{"train_examples": 45211, "mlp_ratio": 3, "patch_size": [2, 2], "muon_scale": "match_rms_adamw", "epochs": 37.5}
Rows from block 5 of a small image classifier, named by matrix and row number. Rows with one number belong to one neuron. Each number is 500 + 50 x the weight over its row's rms, rounded and kept within 0 to 999. All counts start at 0. Numbers have three digits each. After the name is the row's rms in percent of the matrix's.
Before each neuron's rows are labels from the 100 images, of 14976, where the neuron reaches its highest value: "patch colour" is the nearest of a few named colours to the mean colour under the peak; "top examples" is what is common among them. Only what is clearly more common there than usual is listed. The data: short English words printed on busy colour backdrops.
# fc1: MLP up (model.blocks.5.mlp.fc1.weight, 576x192), inputs 0-95
# fc2: MLP down (model.blocks.5.mlp.fc2.weight, 192x576, transposed), outputs 0-95

patch colour: grey
top examples: red ink
fc1.134 084:484552504473514539547584565435481524472451551465554546462481564501486475437555568551431505512558437547500465578534519420502580484422555611516581637436493535468496473517458486461516531490490499505433500466459575645482382601514549506448551430493446593469498492547472527517544545617503531622
fc2.134 088:441576518423424571477534417541516485494488435519588554483465497457471479503446439466517553581497485448457505562473487411520558409513478465444463469489528499491464498510494451578539441418432563587488488507478434436549468538530537521631518498451498598516440387557539484553489467418465424539

patch colour: grey
top examples: the letter a
fc1.58 092:562377538488377507411515538446547485499513522515599365547467490505534395522449536500538472461499487468467463521445429572428520496475551525538598574481511478586538531454422475458536473494515573538463430530542578541575460449482499577483509490535582496495512543487469414499485440388504389461
fc2.58 100:446454550471438552513442429542511540590503534444531596509498508404447566490442533501534509460528390525464541446451547469491431512572498422555488404566517486485492485522550495520445431463568459497597523460559554389505561435466546513521510497524449427421595490552454563414494452475557480415

patch colour: brown
top examples: the letter g
fc1.358 119:505523413434542427522534394486525582522436538541529501587565546483601437438596610461553559523460514435578597542482577571546539496475518528449541501559550493526508490467437534503526536525402576522532458518556529469407541534514500496529432438541513498503519471562445512495401498485519446551
fc2.358 109:430547535546549577543461479544592523431472504480478433461546517472532500483507567496467548574471525572588473512462513488480409520490539446495620471539577480478528505466471568443582547452523468443446547413462507435546464528528569511528589497566491515487446493473537555429499499599528512486

patch colour: green
top examples: capitals; the letter h; teal ink
fc1.5 100:548499484460422439499493582485463470597573451430488462505444514462504505528447410481525463461555475447575449500465615459492447505467410521487404549484538483566498488591451521537537597466444542555435497585423442543422484538513525485563450480513438440502511565547567453511510464471435380531
fc2.5 100:452483541500532514556544442435425552543512460524519543526572524573478520567406467483561575572538393458438448489440466536476456514536519544467514420487534465468463584554505425548476590558490455566498504524532483641451493488464510575481563478485426444566487451507454456513574503417483415583

patch colour: grey
top examples: the letter e
fc1.522 118:525421569406383543508502498451477501568566498449541562512536462470513479443540550450536493474482447519440527517579518482569435491496531411530483498474603497516460452522506566459528584567616432512501483493567554521505567532475566569467534458450557530466450551546514563430503397548532570425
fc2.522 120:554492514507460535462436505451563532462480429479466504519473492471467493547445476533376540531555413601468473528436584408566423436504481401589580500478523511420501492554484465414455500446569514606506495471567408448515573489442549497526428424461504457471424523608533540500496477575577570492

patch colour: brown
top examples: orange ink
fc1.152 093:510392425560539398503458503468566472559566473589441422552490468481594469432525594486587501455471456528520476554588477516490465618615495500524535526426481429466556512455520498448570536489435516539384556562492444501496576473523562502546594568433493490471475482491503565484534493494537549539
fc2.152 106:468447429482533513567496515505497480427525503523501547411502494580485491511574525435587481419422590550515478485591500522393570480415465510536524505558488515442482473482457559474518479411583496475488533561506508464537475433461542488462461564516477498475514555537504565490540492615496598577

patch colour: white
top examples: blue ink
fc1.192 096:496473468515469632547488455578596566419569475463417430452460473442558416502446486517434599547568471409557466509456586540459497480417515552473493533574476615495548504569520436471421626536421516489526473465581555508478507527449474489542582553513495466457452478489512441519442510432456469587
fc2.192 101:512412458456433543474456519513587526454458546460500536386491444524501622563518494585493413525532509528538519460467558475421493458508491503476570496533502518579513573502520491470443476600430444576439499507427455466531455500541483502502544501593466544469405371443542477497509557512592519403

patch colour: brown
top examples: capitals; orange ink
fc1.285 096:479464374565459508559570372525550601488492567494567576505628414539475516558512477534503472545507475564542537491436458503579483498505500523476534539615443522505533561457538516569576631552464568435554456490469464506519564552425552447472524562459518462474489565544495434559555569486467441563
fc2.285 088:528486615404441526467505521534445495422365464463434517540471485518491563474415519582530446510492462531457546447417488480515527481554493529477547520557470434489615521510480496518473578544625449511513594403424505510442511518504361476496505544492487447435489510493519456493529480486537437414

patch colour: grey
top examples: the letter a; blue ink
fc1.82 113:517452506550473444459522508427488560481401496514471606494564455451448491504545365548401591471511480610534473450457438452479474474442515464417491620535513505565483541531440482455599576509408594475526572465463438541583536587432508463497544438523422536513508474481454486570477545438512504513
fc2.82 103:534476490606470545554623549509419569568455457407499524501527564487533537439498596594569520491556496416451450521534470490549548492508480606420624423507543523419556488487517463501501495499544495501482613473426440522532469498518505483422504551540514523514543526465523391404521477444522525456

patch colour: grey
top examples: the letter k
fc1.101 086:403382536511494408495476555474463537467455491396551441529483562494564432620478528526560481496464530563390450469465459488482493536453443583546490513531538548532448541540554493610546453486515423506591520521546499547484421487534473458492526545511534596510545499505499558564501587393531483512
fc2.101 089:349557516470382531576570523506494510527480553502492534478542502434525425451373508444497517556507445506462558446599579517540517549432444477592469487524520512438401555590454482416498470407525503549594518578531546455480533464395405454488499563471479540543541494544521536510511580492445474494

patch colour: brown
top examples: the letter i; small letters
fc1.353 099:526373501462490518570533538533380548492459500522556473541475447457485589492455566530564495554531481491538518579579563483557561507478516496494547521517544522540507560534492604430535470496586470635540511548571516513438438450519532538466494423496444546465478526498638542481459549488512410495
fc2.353 100:511460499587547544588578550497520430453535466534505616493465457558444603486444494507493524475481549549535452513498482517586491517572561543546439505503437431606459479596441461578486521498499555460406453489547454505478523507505439445564502556547446520456460441517416506533497493499544540545

patch colour: black
top examples: orange ink
fc1.172 115:411533481566410453522560503451425557448640518398492481535505315442498553486476494529484451451490521453546521561473527421513496508481536488503464531506522596430545486444609540548519451454492574472516522562511548469483460468517502453463547542396441474508500534425484628533464522473482487522
fc2.172 116:429472551585489572487505492507531517472496530567507566549575447478589544476475508509517473592478450507409420494481463431380561446483447514490548526432618503548486457547644471521528491506518517518552482499476479531513503459539509472495504534509470558447547465501513535411600464462464469472

patch colour: grey
top examples: the letter e
fc1.386 123:481546522521480528542487503463416500461522498441519524598474434387460464485504536547616455515478477409524503556536476547516480458529385479528462376379591474542473433468480522514471474390492465527535537461524455364451543437510574535506535468522457442529476433550465545431487460482415544568
fc2.386 100:556524473471422598516459493507474584586484522543439538486593420431457489516438542526469509582503535486518443496462528499612533453459510478497577583494513469468500500471511476473475512489509520519447474539489525568434523518484465438460446503510405563490443482388488586552470505495523534505

patch colour: brown
top examples: capitals; yellow ink
fc1.91 098:534443514463435536452511492533549502506560495604533463390503463510484509509496527577548462563503532536470486542476478520422452536596424575496493475446502569369505558463524583412514491481466439533574492494510425515451598573513445524574502522490438511549477615562581512562572486543516535585
fc2.91 110:540521442504484507450499495481464502459497529424461495502580545533440526527591530504567493479505450503425499435473545527540498571464524483447483547548514527524480559489487391477405572562451466500482596578547533505415491530475383558595524516471416459520508537520522441426540557459525402503

patch colour: black
top examples: orange ink
fc1.505 091:528527584451447559481472493498460483545533441369507504520472405507521522535497424500509519483461517484562483476500466426597491474558522576548424511548519565438488465596443444508553472476468523488471532436546459493561479578499556461445504511469582547470464526538526506553541573480391634515
fc2.505 090:468496485535495487471520426548545499555524516500446545509440523481553412535530511497518565500613450506467359472427372569432488562532479524442533595516410507500507486582496505488450471509536540488522435465496481535501480445504598441522481385531469521409496490550481487495543519501518430504

patch colour: grey
top examples: the letter k; the letter f
fc1.6 107:532536481519509388432546500468532477461445539513569565474491515541557466483541503497436573512478482384468480478486536521480538421518449441559500472425578461525579480474547475479437533468510514463515528574516359545471424557607494451451488610477439462577390480520428432414481535433484594540
fc2.6 111:526582554558477489527612543450490452499460412480566468519553543470540481476603522481545552558502522433533543475534520529505486646487433435506408494538601494560471544555500525520596483521480496495509474501422496479532521527454571521565551475408548546468463454485541528448484520311552467509

patch colour: grey
top examples: the letter p
fc1.569 103:531403454475472465431435534477495567488489563500501585512487512386515515482536505404487508578560472501519488409451501488582460515507515477593470536508403477457414498528472460464423522496437421365555508504589563568547444480480559445536464495513491566474526448541505516458420433511463444544
fc2.569 106:508476494454405517594543520505486474591468399464473507603547493508443584461539529447468619539495483465454474460511489495536508400455554460409435491486473504535564472437557535483515512571477563575577457452425551531374501485516530580532604517424571548537595613517450487434520511505554482466

patch colour: brown
top examples: yellow ink
fc1.78 101:490386468536502455437534554497479545501508548535555522517484575393425598515517470494455493494464565445523536434587462476478467537629401506379552496648539496568554516568510503515538509486485578452485468446447436558523432422477473517459538471537548522462443418539480561480550496515557585524
fc2.78 102:525486549474415578602572560533593578487433417436421534482468470458532525435497423590444488465466493596536534520430496429534534524551484479479424516446589528519539515469553529539551601433604514511520580527408547527423524489570574424477443573459509440551512537476497525478468465533507452516